{
  "dataset": "procedural textures in two colours, tilted and lit",
  "horizontal_flip": true,
  "norm_position": "pre",
  "activation": "gelu",
  "mlp_ratio": 4,
  "widths": [80, 160, 320, 640],
  "residual_init": "zero_last",
  "precondition_frequency": 10,
  "max_precond_dim": 512,
  "adamw_lr_other_params": 0.0012,
  "grad_clip": 3.0,
  "epochs": 11.4,
  "warmup_steps": 1730,
  "adamw_weight_decay_other_params": 0.05
}
Rows from block 3 of a small image classifier, named by matrix and row number. Rows with one number belong to one neuron. Each number is 128 + 32 x the weight over its row's rms, rounded and kept within 0 to 255. All counts start at 0.
After each neuron's rows are labels from the 100 images, of 14976, where the neuron reaches its highest value: "top examples" is what is common among them; "colour at peak" is the nearest of a few named colours to the mean colour under the peak. Only what is clearly more common there than usual is listed. The data: procedural textures in two colours, tilted and lit. In brackets: how many of the 100, against the usual share in percent.
# fc1: MLP up (model.blocks.3.mlp.fc1.weight, 640x160), inputs 0-79
# fc2: MLP down (model.blocks.3.mlp.fc2.weight, 160x640, transposed), outputs 0-79

fc1.237 [136 191 149 157  66 157 167 129 144 172 126 108 111 115 142 107 139 145  88 146 102 197  95  94 108 169 154 152  98 135 109 143  55 159 114 150 171  98 194 160 103  69 177  50 118  78 120 144 135 139 106  77 104  65 145 135  73  91 115 119 119  91 137 115 172 129  77 159  79 105 139 189 123  79 110 151 144 138 136 145]
fc2.237 [117  61 116 128 124 108 105 103 119  53 143 137 210 126  99 151 103 118 164 138 122  84 153 138 108  91 103 100 151 123 134 124 166 125 153 146 134 151  96 120 174  96 147 223 130 114 127 165 159 128 114 151 191 107 124 107 124 117  95 112 171 137 147 149 101  95 150 100 127 154 120  93 152 153 115 128 136 110  93  98]
top examples: white (46 vs 16.8); black (43 vs 17.2); pattern colour: white (32 vs 8.5); ground colour: black (28 vs 8.8)
colour at peak: grey (46 vs 20.3)

fc1.387 [184 145  98 116 141 159 128 156 125 131 105 122 159 139 172 101 110 149 158  86  63 100 203 177  90 113 167 212 133 189  89 117  88 112 112 157 136  99 184 101 113 112 151 141 192 129 118 189  77 129 131 130 111 153 139 180 112  98 110 167 143 141  82 107 156 189 129 112 114 111 166 180 111 155  97 118 126 147 202 109]
fc2.387 [ 86  94 163  45 108  96 119 165 157 119 150  83 107 147 102 153 122 139 106 105 142 133  66  97 166  85 104  53 121  48 113 124 159 192 136 121 127 107  74 160 118 127 170 110 126  72 134 148  91 117 152 102 140 134 119 121 152 139  93  76 112 101 180  97  92 120 142 141 196 109 108 120  85 128 154 153 145  95  98 142]
top examples: red (59 vs 16.3); teal (52 vs 16.2); pattern colour: red (46 vs 8); ground colour: teal (34 vs 8.2)
colour at peak: grey (42 vs 20.3)

fc1.258 [168 142 160 110  98 169 115 151 155 142 100  93  74 172 110 149 128 130 118 117  87 120 131 126 136 124 134 163 135 163 138  55 152 103 119 104 117 156 118 145 109  75 158 122  94 132 135 133  97 127 151 139 148 152 184 115 145  75 208 121 135 135 174 106 153 136 160  93 145 193 110 129 181 194 174 115  71 196 103 121]
fc2.258 [130  53  99 147 105  77 172 106 192 137 188 150 109 106  98 121 157 138 157 153 141 125  97 119 114 140  84 180 146 116 142 169 103 217 126 110 133 122 133 181 134 134 123  54 163 109 118 148 118 103 177 126 173 146  57 106 116 125 121 131  99 133 109  83 122 206 108 139 173 105 132 125  89 111 157 110 127 102 163 135]
top examples: green (59 vs 16.8); purple (53 vs 16.6); pattern colour: purple (36 vs 8.1); ground colour: green (32 vs 8.1)
colour at peak: grey (55 vs 20.3)

fc1.630 [140 116 146 132 134  94 138  71 100 100  60 113 204 170 127 170 156  98 134 159  88 170 104 113 146 165 172 106 112 135 153 197 179 155 156 133  86  75 172 127 135 119 138 181 188 164 120 113 175 166 111 145 133 226 179  79 133 161 102 144 175 152 164 112  93 111  96 107  82 122 111 141 162  93 129 180 143 128 134 109]
fc2.630 [131 161 127  81 130 173 156 223 124 201 145 111  71  75 115  75  58 150 193 130 128 112 160 114 130 127 130 149 153  73 169 103 145  96 112 106 130 162  97  72 152  99 150 125  99 159 154 130  59  74 106 132 114 105 120 150 139 102 115  61 139  96 133 125 105 106 106 147 213 158 162 128 163 147  93 118 133 109 114 133]
top examples: grey (42 vs 16.5); striped (35 vs 3.3)
colour at peak: green (25 vs 9.8)

fc1.285 [109 203 151 153 172 152 165 125 121 179 139 147 145 111 133  92 112  85 126 141 111 161 108 125 100 151 136  85 107 135 148 152 124  96 174 166 132 119 172 145 163 141 175  82  68  87 111 131 182 125 107 116  83 107 116 115 134  86 112 126 141  61 108  86 202 149 141  89 119 149 121 160  98 136 100 192 159 142 105 126]
fc2.285 [130 101  96 125 102 138  90 127 110 106  93  51 117 103 112  83 141 138 106 109 143  57 124 111 119 126 109 136 151 123 100  98 168 154 154 124  94 129 117 106 186 106 133 196 117 186 113 112 149 160 121 134 117 120 124 110 154 116 101 147 120 210 123 162  55 114 144 171 186 163 125 100 185 116 110 125 109  74 118 143]
top examples: yellow (63 vs 16.9); pattern colour: yellow (48 vs 8.5); black (38 vs 17.2); ground colour: black (27 vs 8.8)
colour at peak: brown (40 vs 19)

fc1.87 [173 113 176 122 171 177  86 127 118  60 162 104 135 116 132 131 129  43  62 119 140 178 138 100  81 145 216 121 140 169 114 101  60 137 184 153 173 139  83 106 121 129 127  90 156  95 100  75 154 176 111 149 181 168 133 118 105  88 152 113 123 152  85 131 111 168 147 104  98 165 166 106 104 161 121 159 118 122 119 141]
fc2.87 [109 115 102 103  83 136 135 105 140 129 105 114 139 124 161  79 130 145 148 165 115  71  85 173 146 171  99 115  78 108  73 121 178 174 108 167 121  74 141 155 146  99 159 107 141 135 108 147 116 110  90  94 102 145  67 149  79 106 120 122 164 134 148 160 141 159 136 186 183  87 117 161 120 107 151 108 153  85  63  75]
top examples: green (48 vs 16.8); ground colour: green (45 vs 8.1); pink (41 vs 16.4); pattern colour: pink (41 vs 8)
colour at peak: grey (41 vs 20.3)

fc1.537 [125 171  93 149 164 183 129 130 150  97 130 108 122 136 172 117 160 171 182 104 123  81  91 106  86 107  97 185 121 143  66 162 137 134 155 182  92 103 120  78 177 134 106 134 102  54 101 151 161 155 196  79 144 202 144 151 154 157 155 112 137 137 115  87 122 129 148 135 124 173 125 153 147 175 141  78  42 169 149 143]
fc2.537 [153  91 121 103 145 137 129 114 123 133 113 131  94 115 133 170 112  67 124 170 155 164 121 112 164  86 101 135 129  75  53  77 187 141 157 149 103 187 118 143 119 133 161 100  99 102 106 103  97  56 131 184 140 121 103 126 123 122  39 102  66 120 127 122 216 114 129 109 108  71  91 116 112 101 172 143 130 137 133  90]
top examples: red (50 vs 16.3); blue (48 vs 16.5); pattern colour: red (27 vs 8); pattern colour: blue (26 vs 8.2)
colour at peak: pink (26 vs 9.8)

fc1.425 [122 102 112 128 162  58 100 119 104 123 110 104 110 181  85 186 135 121 137 126 179 132  77 110 155 111  87  66 132  89 181 153 148 120 147  85 150 116 115 223 161 133 112 176 124 106  73  97 170 115 145 199 100 111 110 108 107 144 144 148 124 168 125 140 108 104 149  96 161 126  75 146 139  76 132 118  90 115  71 150]
fc2.425 [124 115 126  84 119 181 154 215 132 138 158 127 124  93 132  40 131 124 122  95 104 130 160  98  87 167 155 130 162 144 130  86 129 191  84 151 120 119 161  42 135  93 179  89 120 102 129 162  86 115 154  61 173 136 187 110  87  93 162 132 152 115 165  99  94 160 126 142 141 120 154 105 114 166 162 193 172 120 175 115]
top examples: white (55 vs 16.8); red (51 vs 16.3); pattern colour: red (31 vs 8); ground colour: white (28 vs 8.3)
colour at peak: pink (26 vs 9.8)

fc1.103 [137 115 134  79 129 151 117 123 133 100  71 104  25 159 149 119 146 110 154 143 113 107  79 120 112 128 144 191 103 174 159 159 145 123 138 132 130 129  90 146  87 116 181 162 110 124 133  96 134 105 117 101 149 132 103 180 120  89 143 174 171 100 185 108 153 100 130 129 117 139 143 111 112 121 157 133 110 114 151 145]
fc2.103 [ 52  48  99  87 142 151 144 124 188  87 184 129 178  92  98  73 134 179 125 135 122 104  68 123 116 114  86 133 131  86  93 103 169 165 189 167 137  82 155 191 141 123 122 149 118 154 141  89 113 130 136  71 141 133 177 139 134 135 127  99 152 147 101 180 104 186  99 149 145 119 125 158 109 130 174 106 126 129 123 131]
top examples: red (55 vs 16.3); green (46 vs 16.8); teal (41 vs 16.2); pattern colour: red (29 vs 8)
colour at peak: brown (56 vs 19)

fc1.625 [117 150  81 186 144 138 124 172 100 173  81  82  83  86 127  94 104 121 112 109 155  84 113  97 147 122 150 177 162 140 176 141 134  84  74 172 131  54 126 133 123 136 142 119 147 150  80 116  72 145 151 127 104  98 170 176 110 117 110 161 129 213 156 168 148 139 101 149 156  95 119  93  98 189 188  92 129 154 152 118]
fc2.625 [126 122  85 130 136 138 106 169 144  93  78 114 111 143 185  80 164 164  88 199 146 152  87 117  84  88 105 120 125 115  98 123 124 153 125 203  99 145 137 170 124 156 142 131 113 163 132 138 137 150 125 129  84 112 113 166  48 102 147 104 137 107 140 108  86 137 169 100 103 102 139 149 123  82 153 112 163 116  93 111]
top examples: white (69 vs 16.8); red (51 vs 16.3); pattern colour: white (41 vs 8.5); ground colour: red (34 vs 8.3)
colour at peak: pink (53 vs 9.8)

fc1.86 [ 95 141 131 152 120 132  98 112 164 117 131 151 101 193 135 137  97 165  87 107 170  90 154 170 141 129 150 117 123  76 101 114 105 128 105 127  89 123 153 124 156 145 152 136 205  87 125 122 103  52  45 133 175 121 130 194 164  82  94 107 176 114  93 122 160 135 145 160 120 187 173  98 106 131 176 167 107 113 115 139]
fc2.86 [148 107 145 121 104  79 153 128 102 100 151  87 102 126 169  71 163 157 202 175 126 185 113 136 104 126 130 118 149 128 112 164 143 112 110 163  94 138  84 105  89 148 150 124  97 173 159 107 134 175 156 179 112 169 118  60  95 159 117 125 123 138 109 123 120 117 158 113 116 135 102 172 145 122  71  77 152 137 183 149]
top examples: yellow (72 vs 16.9); blue (66 vs 16.5); ground colour: yellow (38 vs 8.4); pattern colour: yellow (34 vs 8.5)
colour at peak: grey (66 vs 20.3)

fc1.166 [109 132 113 118 206  92 138 155  94 111 169 124 124  94 124 141 103  57 155  86 121 119 148 110 102 145 142  90 156 114 198 144 157 126 147 117 135 118 116 149 122 193  74 117  80 121  61 103 203 127 156 190  80 134 110  93 140 119 137 144 117 132 156 152 105 128 128 111 166 137 125  62  75 100 108 115 132 100  97 102]
fc2.166 [ 75  71  96 101  90 153 128 166 150 127 122 105  99 118 129  65 132 168 147 114 145 134  97 106  98 106 112 121 118  91  89 102 124 181 106 121 119 107 150 111 163 128 157 103 147 159 132 150  90 167 163  86 177 137 176 155  77 134 144 162 157 181 106 110  83 198 114 132 176 144 123 151 162 131 173 174 164 120 171 157]
top examples: yellow (50 vs 16.9); blue (40 vs 16.5); purple (38 vs 16.6); pattern colour: yellow (38 vs 8.5)
colour at peak: grey (50 vs 20.3)

fc1.336 [123 157 103 163 124 167 125 156 122 113 170  95 158 109  90 149 145 196  45 114 110 109 112 110 118  72 154 127 127 130  71  89  95 139 167  96 100 152 104 137 139 106 123 148 107  60 111 137 166  87  51 174 125  96 164 177 119 134 166 117  90  99  97 129 133 132 183 165 133 115 105 174 135  95 110 141 114 139  96 147]
fc2.336 [197  75 139  65 151 125 187  46 154 123 123 161 114 157 158 157 117  71  94  97 118 155 141  94 182 154 144 134 139 100 128 160  99 161  42 111 110 111 147 114 103 142 148 136 153 161 127 128 129 137 208 108 155 179 118 137 102 167 148 142 159 154 183 121 165 104  67 113  78 193 143 138 126 129 131 108 141 125 148 119]
top examples: red (51 vs 16.3); purple (38 vs 16.6); ground colour: red (38 vs 8.3)
colour at peak: purple (25 vs 7.5)

fc1.10 [ 65 184 170 158 108 161 164  97 130 169 135  81 151  87 125  99 107 155 143 116 145 119 120 124 114  98 100 136 113 150 121 117 115 139  67 122 122 121 143 147 141 187  83 187 106 131 162 160 134 105 169 136 102  74 226 117 173 183  58 148 109 131  77 139  55 112 145  55 156 144 178 152  93 119 113 182 101 184 103 150]
fc2.10 [123  77  80 127  65 149 100 150 161 117 118  99 139 172 121 132 189  98 111 114  72 110 133 188 152 116 139 127  97 117 137 180 162  97 142 145 140 110 183 117 151  82 131  66 164 142  95 139 120 129 111 112 128 190 109 132 139  76 182 148  79  68 147 119 159 133 120 118 143 136  97  89 133  90  99  96 186  64 124 109]
top examples: grey (51 vs 16.5); pattern colour: grey (27 vs 8.2); ground colour: purple (27 vs 8.5)
colour at peak: grey (45 vs 20.3)

fc1.567 [119 152 107 141 151  96 124 120 144 155  76 111  85 188  95 136 142 195 134 145 112  64 175  96 107 112 117 159  94 119 160 148 111 176  93 159 178 137 143 121 112 148 143 132 178 147  93 103  84 167 162 125 112 172 157  65 117 123 116 139  95 177 158  66 129 192 125  64 115 126  97  81 138 145 127  98 138 138 133  84]
fc2.567 [159 144 144 109 102 147 173 181 147 185 119 113 145 118 136 154 117  80  84 135  99 173  56  78 184 119 105  84 141 171 151 160 162 112 121 129  88 171 153 139 110  73  86 102  80 136 167 130  91 167 135  88 126 100 156 133 109 113 196 120 146 145 143 140 120 130  96 144 139 167 166 115 156 125 108 116 136 188 160 102]
top examples: speckled (30 vs 3.2); ground colour: green (25 vs 8.1)
colour at peak: green (30 vs 9.8)

fc1.620 [183  94 182 152 127 134 126 116 106 138  82 104 124 105 103 124 155 117  35 158 144 135 132  86 123 104  88 158 132  85 164 128 149 140 165 109 184 123 100 147 111 113 141 105  35 106 164  84 184 133 127  86 175 148 247  64 156 176 149 138 121 120  90 179  99 100 128 177 166 124  71 129 124 158 143 104 102 114 101 149]
fc2.620 [113 147 125  61 117 101  92 185 134  69  87  98 105 124 167 126  77 146 160  73 132  92 137 120 131 103 170 117 164 121  93 142 128 147  91 118 147 161 134 170 116 142 190 132 137 144 165 155  77 160 108 137  94 126 106 156  98 109  92  95 159  98 185  74 113  92 130 130 171 173 154 138 133  93  44 106 126 126  78 177]
top examples: orange (62 vs 17.1); blue (56 vs 16.5); ground colour: orange (45 vs 8.3); pattern colour: blue (40 vs 8.2)
colour at peak: grey (55 vs 20.3)

fc1.426 [139 128 141 169  75 156 101 119  89 140 130 129 121 128  74  92 160 113 178 125 138 115 164 144 132 131 157 140  87  88 104  92 121 143 198 140 136 128 132 118 113 135  78  93 164 113 157 150 184 108  78 171 213 146 150 100 169 125 125 108 119 131 151 127 122 116 137 143 136 169 176 148  95  97 161 146  68 140 135 174]
fc2.426 [162 122 196 103 121 135 149 134 118 102 178  64 132 192 164 172 115 220 121 163 116 124  85 127 137 160 106  95 185 154 111 145 105 119  63 170 100 148 140 121 129 154 103 138 109 160 148 116  70 163 137 119 134 137 137 104  91 172  72 135 124 127 110 124 153 162 130  34  84 111  82 156 116 113 135 106 156 127 144 102]
top examples: yellow (43 vs 16.9); ground colour: yellow (42 vs 8.4); pattern colour: blue (30 vs 8.2); pattern colour: purple (26 vs 8.1)
colour at peak: grey (43 vs 20.3)

fc1.385 [114 139 162 156  82  82  55  98 168 127 184 120  99 134 124 124 172 128 143 135 150 161 157  99 136 109 165  96 166 131 144 110 132 168 127 180 147 171 156 161 108 216  95 146 109 133 144 144 109 139 206  76 148 103  88  93 132 116 127  82 176  97 115 167 113 171 153 115 129 128  62 130 102 138 125 132  53  50  78 140]
fc2.385 [113 158 141 119 108 183 143 125 113 110 113 120 127  92 127  84 131 143 142 154  65 128  64 181 148 166 107 158 107 141 103 203 113 148 114 162  91 146 113 130 128 146 119 144 113 141 150 120 163 103  79 146  93 203 154 137  85 163 125  85 125 144  96  82 142  97  81 130 131 148 155 156 173 154  97 108 170 140 169  93]
top examples: white (74 vs 16.8); pattern colour: white (65 vs 8.5); ground colour: black (26 vs 8.8)
colour at peak: pink (32 vs 9.8)

fc1.554 [138 107 148 153 185 135 123 133 101 168 115 111 202 125 150 143 114  63 152 102 117 143  90  86 145 108 142 120 114 137 132 119 158  87 120 127 130 134 133 136  92  75  67  76 110  97 160  87 116 130 151 100 146 136 151 137 175 175 127 140 188 122  71 113 153 160 148 112  60 130 148 112 137 130  54 177 141 143 138 130]
fc2.554 [113 128 141  73  40 128 137 111 142  97 116 140  42  70  93 173 136 142  61 157 109  96 143 159 107 152 160 168 166 142 122 168 106 145 169 105 154  93 111 128 178 177 154 169 164 149 148 163 134 150  96 174 140 125 125 121 129  80 187 115  56 178 140 152  94 153 127 109 192 135 155 106 144 139 153 125  80  94 109 132]
top examples: grey (47 vs 16.5); pattern colour: grey (34 vs 8.2)
colour at peak: grey (45 vs 20.3)

fc1.172 [ 72 130 122 167 125 146 180 139 117  96 181 111 140 114 175 123  92 103 111  75  99 114 127 138 151 120 125 124  50 117 160 134 159 134  76 134 180 112 136 103 103 146 115 162 164  89 123 182 134  73 146  93  59 117 128 137 131 232  98  97 120  96  92  80 140 143  78 128 152 109 123  91  61  52 152 104 134 151 146 152]
fc2.172 [175 140 114 117 124  73 124  59 180 122 103 122 129 126 106 125 154 148 131 155 118  84 116 125 178 153 134 120 174 153  82  97 122 119 162 129  76 136 112 104 152  92 157  49 110 127 176  88 148 151 142 129 148 157 142 105 156  41 133 152 131 192 128 210 155 165 180 106 146 115 111 102 150 234  85 138 122  58 113  75]
top examples: green (58 vs 16.8); ground colour: green (53 vs 8.1); pink (42 vs 16.4); pattern colour: pink (35 vs 8)
colour at peak: grey (52 vs 20.3)

fc1.265 [122 184  87  82 156 157  98 133 114 152 121 174 114 174 147  94 117 170 115 100 123 178 107 133 126 161 188  83 175 142 114 122 142  82 193 117 124 114 198 175 176 162 108 152  54 134 118 116 108 141 129 144 135 104 105  92 116 111 108 156 144 138 154 143 131 123 134 128 175 106 118 105 129 145  62 142 130 177 107 108]
fc2.265 [104 105 129 154 166 114 119 204 129 116 155 125 135 111 106 103 142 143 118 115  92  60  74 134 107 121  92 151 112 115 120 119 127 119 146 102 129 177  86 120 109 167 152 119 109 217 135  94 147 106 143 107 128  97 116 149 104 137 142  96 193 219 116  93 105 195  98 162 123 149  98 116 153 105 212 159 111 132  92 105]
top examples: yellow (57 vs 16.9); pattern colour: yellow (41 vs 8.5); purple (38 vs 16.6); ground colour: blue (29 vs 8.3)
colour at peak: grey (45 vs 20.3)

fc1.424 [ 92 148 145 121 237 151 134 120  93 127 148 160 115  84 188 144  89  80 111  81 128 202 140 153 151 126 182  68 140  91  86 130 190 120 155 166 157 183 157 102 178 161  67 155 103 132 167 137 178 109 104 147  99 111 117  97 161 175  88  88 123 101 101 171 100 148  93 110 129 106 118  76  82 155  96 141 151 176 140 133]
fc2.424 [130  72  55 104  75 102 138 137 149  46 120 164 164 105 115 106  95 172  95 133 139  80 103 102 112 119 142 138 123 166 108 139 124 162 175 105  95  96  70 114 132 185 166 129  78 163 137 145  81 134 175  72 155 148 114 138  89 173 142 154 142 182  81 155  63 186  60 183 185 106 150 186 142  93 183 134 130  88 133 105]
top examples: green (72 vs 16.8); ground colour: green (38 vs 8.1); purple (36 vs 16.6); pattern colour: green (34 vs 8.7)
colour at peak: grey (49 vs 20.3)

fc1.337 [114 134 194 128  89 130 155  88 215 125 155 127 128 114 130 132 143 142 132 103 131 169 175 138  91 121 126 175 112  63 131  80 124  80 153 121 199  80 112 104 140  81 116  95 138 155 139 148 167 169 135  97  98  77  64 154 110 142 110 150 154 109 150 146 147  98  82  68 176 124  97 171 158 108 130 152  41 115  89 116]
fc2.337 [175 131  83 144 165 121 150 162  91 194 136  89 143 141 136 150 142  91 130 159 146 100 116  83 129 118  78 112 134 150 147 153  96 130 113  80 110 182 153 123 138 134  56 136 126  90 115 105  92  73  62  77 176 139 141 163 118 130 174 137 166 128 160 151 118  87 154 141 115 167 177  87 166 121 114 148 193 171  98 145]
top examples: speckled (38 vs 3.2)
colour at peak: pink (26 vs 9.8)

fc1.91 [199 127 105 137  57  85 117 152 101 112  98 151 143 148  84 144 120 146  89 127 165 143 136 127 105 115 135 143 159  93 101 130 156 115 118 108 135 158 119 187 135  91  58  74 141 142 136 201 118 144 150 132  99 107 176 170  64 122 107  78 162 167 105 116 120 196  96 120  83 112 155 184 114 133 146 114 120 134 146 171]
fc2.91 [ 82 142  62 102 104  86 128 117 173 128 166 114 122 133  88 100  93 175 144 151 172  82  97 144 124  93  97 137 103 125 138  99 108  86 165  73 167 154 169 149 159 188 119 181  71 111  98  90 116 113 112 172 148 143 123 161 143 127 104 125 159 120 137 141  78 114 134 109 101 165 153 134 133 176 102  97 140 144 100 162]
top examples: orange (37 vs 17.1); ground colour: orange (37 vs 8.3); pattern colour: teal (34 vs 8); ground colour: red (34 vs 8.3)
colour at peak: grey (42 vs 20.3)

fc1.33 [180 182  92 145 132 137 194 135  97 157 111 169 146 149 124 101 104  78 125 120 117 113 160 103 114 129 146 125 200 102  93 155 131 144 100 135 161 134  75 185 151 106   8  90 186  95 118 123 156 129 112 102 150 144 125 146 120 156 100  86 148 117 121 163 137 172  79 136  72 145 129 174 110 125 127 191 159 118 133 193]
fc2.33 [ 97  75 172 114 100  84  73 118 110  92 166  95  91  99  64 155 140 183 101 147 141 124 161 149 171 165 123 107  90 138 114 101  97 121 160  66 117 154 197 113 120 156 146 112 111 138 157 142 110  63 152 156 115 124 159 120 151 118 118 178 116 179 129 125 115  85 156 108 159 108 138  94  89 132  94  53  59 112 146 139]
top examples: green (59 vs 16.8); pattern colour: green (58 vs 8.7); ground colour: red (27 vs 8.3); ground colour: pink (27 vs 8.3)
colour at peak: grey (44 vs 20.3)

fc1.80 [148 159 111 143 100 118 117 163  63 124 145 147  88 109  87 187 113  82 128  99  84 175 136 115 126 125 188  67 178 122  76 135 146  87 144 133 159 127 130 154 157 177  23 129 145 153 101 171 123 110  82 165 112 122 159  74 143 115  93 112 117 124 100 199 138 161  95 119  67 127 110 145 134 159  67 187 154 124 131 128]
fc2.80 [ 92  80 114 140 165  99 156  88 155  89 123 140 164 158 118  96 137 215  90 169 144  93  88 140 162 150 125 106 100  98  89  85 119 120 182  83 106 132 130 130 174 156 105 118  93 116 114 101 116 118 142  38 161 152  90 145  77 166 146 151 170 177  96 138  95 138  71 143 191  87 173 176 136  90 171 107 134  78  97 105]
top examples: green (72 vs 16.8); pattern colour: green (56 vs 8.7); red (35 vs 16.3)
colour at peak: grey (50 vs 20.3)

fc1.473 [104 183 106 114 116 179 156 181 129  98 127 141 124 157 132 107 108 168 177  64 121 132 120 183  67 137 180 119 149 149  95 138 127 151 135 148 166  68 193 122  84 142 115  86 174 161  68 114 138 136 180 130 142  84  79  87 114 108 191 174  73 164 114  95 116 100 132 128 117 103 155 158 154 125  92 173 111 127 195 167]
fc2.473 [ 82 139 158 112 153 101  72 132 112 136 114 118 166 116 106 183 146  95  75 101 135  86 112 164 108  68 117  99 143  85 102 135 139 132  99 157 120 103 117 187 189 146 206 149  95 158 135  99  86 145 132 113 122 166 170 153 140 141  85 109 156 156 121  85  96 132 111 158 157 159 119 125 109  55 124  99 118 109  89 142]
top examples: orange (100 vs 17.1); pattern colour: orange (54 vs 8.8); ground colour: orange (46 vs 8.3)
colour at peak: brown (50 vs 19)

fc1.392 [146 141 113 147 162 166 168 147  93 139 153 109 161 130 124  82 131  72 113 107  96 102 134 179  86 107 115 153  88 158 112 120 146 101 134 112 153  97 138  89  87  48  78  70 115  59 106 171 103 122 140 111 112 172 184 172 207 184 114  84 171 105 122 139 153 101 115 153  59 136 157  56 142 123 130 112 149 152 193 177]
fc2.392 [ 97  92 127 112  61  95 137  92 172  81 121 163  84 129  97 120 119 138 109 119 115 145 115  92 163 186 164  86 173 141 120 128 113 221 125 125 141 127 141 176 163 178 157 137 110 140 134 106 112  59 150 189 148  95  92 104  64  77 118 136 144 167 125 126  92 198 145 111 160 101 145 157 125 169 125 167  97 143 125 104]
top examples: white (63 vs 16.8); ground colour: white (37 vs 8.3); pattern colour: white (26 vs 8.5)
colour at peak: grey (44 vs 20.3)

fc1.372 [144 133  60 109  62 115 113  80 123 104  98 118 148 100 158 114 193 134 159 124 114 146 175 109 158 106 179 110  76 123 117 105 154  72 143 119 112 164 109 171 129 171 156 153  96 142 128 168 124 161 164  80 163 188 165  92 155  98 117 148 134 175 146 114  46 181 132 104 158 153 160 120 190 122  61 147 135  93  91 130]
fc2.372 [ 76 168 173 129 142 125 150 147  73 114 123 165  93 146 178 124  76 149 100 165 150 112 126 171 129 146 111 153 156 156 144 130 149 127 116  83 132 140 167 164 119 127 118 113 158 142 135 161 117 142 110 167 142 101 136 123 149 159 105 115 123 122 121 149 190 160 120 107  93 118  72 116  94 122 106 105  76 145 144 151]
top examples: white (49 vs 16.8); pattern colour: white (47 vs 8.5); ground colour: black (31 vs 8.8); pattern colour: pink (30 vs 8)
colour at peak: grey (58 vs 20.3)

fc1.607 [124 130  77 152 140 131 100 101 172  18  51 122 108  86 208  55 147 157 132  84  66 109 173 115  62 126 191 133 168 135  75 164 144 180  93  45 146 139 127 174 185 143 153 158 123 106 110 156 126 179 102 121 134 101 123 134 101 135 100  99 101  84 139 126 137 121 127 187 148  81 109 131 129 175 126 102  76 127 171 170]
fc2.607 [127 114 126 127 121 164 168 138  48 156 170 142 130  70 108  90  93 155  99 100 180 130  90 124 124  42  99 139 104 142 117 114 178 120 130 192 135 162 133  78  97 121 154 121 131 139 103  90 139  95 148 173 143 154 121  97 157 106 162  98 117 166 137 117  97 126 144 145 133  91 159 116  89 183  95 118 158 154 157  97]
top examples: grey (45 vs 16.5); brown (38 vs 16.8); ground colour: grey (38 vs 8.4); pattern colour: brown (33 vs 8.6)
colour at peak: brown (40 vs 19)

fc1.638 [ 95 118 136 175  99 131 147 138 115 137 125 131 118 130 222 138 158 130 127 116 164 106 141  60 138 100 122 123 173 139 118 114 123 162  70 196 129 137 137 131 173 173  47 126 106 115 138 118 124  98 124 166 128  93 193 121 140 176 136 106 115 129 121 149  96 126 151 104 162 132 146 125  58 151 157 178 125 170 145 127]
fc2.638 [116 133 101 135 132 132 135 111 146 150 144 113 116 155 127 130 161 150 116 129 102 156 155 147 148 151 134 101 122 176 146 150 131 126 159 129 143 142 174 122 122 117 153  73 167 127 141 115 145 132 100  69 120 153 123 157 161 190 123 171 120  74 146 144 152  96 154 145 153  95 139 122 165 104 123  65 172 102 170 138]
top examples: grey (44 vs 16.5); ground colour: grey (37 vs 8.4); pattern colour: orange (25 vs 8.8)
colour at peak: grey (43 vs 20.3)

fc1.430 [ 85 141 143 110  95 100  57 125 101 126 140 119  98 139 145  81 124 150 126 168 126 155 106 126 159  59 114  85 172  63 138 113 134 113 116 163 104 215 127 151  89 127 129  97 188  91  94 107 113 163  89 111 183 156 126 129 175  90 104 151 191 119 110 179 197 174 145 178  73 175 185  85 123 150 127  73  62 110  91 125]
fc2.430 [ 97 182 162 174 129 105 161 125 136  79 146 151 119 174  96 144 169 109 196 136  83 107 161 107  89 208 161 164 120 188  79 133 143  90  94 159 145 157 105 114 154 134 113 120  67 202 175 102 154 155 154 140  69 141 105  28  93 159 181  93 107 158 161 110 145 100 182 105 150 121  91 109 141 107 102 162 146 130 158 186]
top examples: yellow (67 vs 16.9); pattern colour: yellow (61 vs 8.5); ground colour: blue (31 vs 8.3)
colour at peak: grey (52 vs 20.3)

fc1.637 [130 135  61 134 119 154 149 142  84 114 165 168 152 129 119 125 132 123 197  91  98 115 137 117  86 159 154 116 145 112 108 105 107 143 110 129 134 102 102 119  86 184  97 136 156 155 127 194 152 173 109 135 132 147  92 119 126 131 147 187  99 152 116  63 135 118 156 130 136 122 124 150 177 147 126 135 126 181 191 115]
fc2.637 [139 114 120  91 190  97  78 126 138 133  48  76  92 124 186 148 149 190  57 106 151  95 112 158 180  84 140 138 132  86 109 147 150 111  98 122 152 151 115 141 176 164 127 169 123 108 168  97 108  58 104  84 127 196 174 155 128  99 116 121 134 102 129 115  70  98  82 125 125 112 190 137 111  64 153 104 146 130  85 141]
top examples: orange (100 vs 17.1); brown (53 vs 16.8); pattern colour: orange (51 vs 8.8); ground colour: orange (49 vs 8.3)
colour at peak: brown (73 vs 19)

fc1.140 [153 128  88  98 134 103  92  97 212  52 185  88 115 167  77 141 123  71  77 117 143 136 203 136 159 149 117 102 125 146 114 155 161 149 130  85 189 146 117  83 139  94 126 161 138 135 135 123 108 113 142 123 110 141 145 134 103 148 103 124 116 178 158 114 138 132  57  83 205 247  96 127 120 170 153 132 118 121 107 120]
fc2.140 [116 112 140 158 139 114 160 164  94 125 156 172 154  88 132 128 154  96 142 185 126 161  91 153 137 148 106 170  90  87 122 136 146 125 176 148 130  79 145 171 123  97 136 179 192 121  93 145 164 122 109 123 125  91 146 135 149 131  39 142 114 115 100  89 176 214  97 153  49  79 119 153 140  73 119  97 157  87 144 159]
top examples: red (55 vs 16.3); ground colour: red (55 vs 8.3); pattern colour: teal (28 vs 8)
colour at peak: brown (42 vs 19)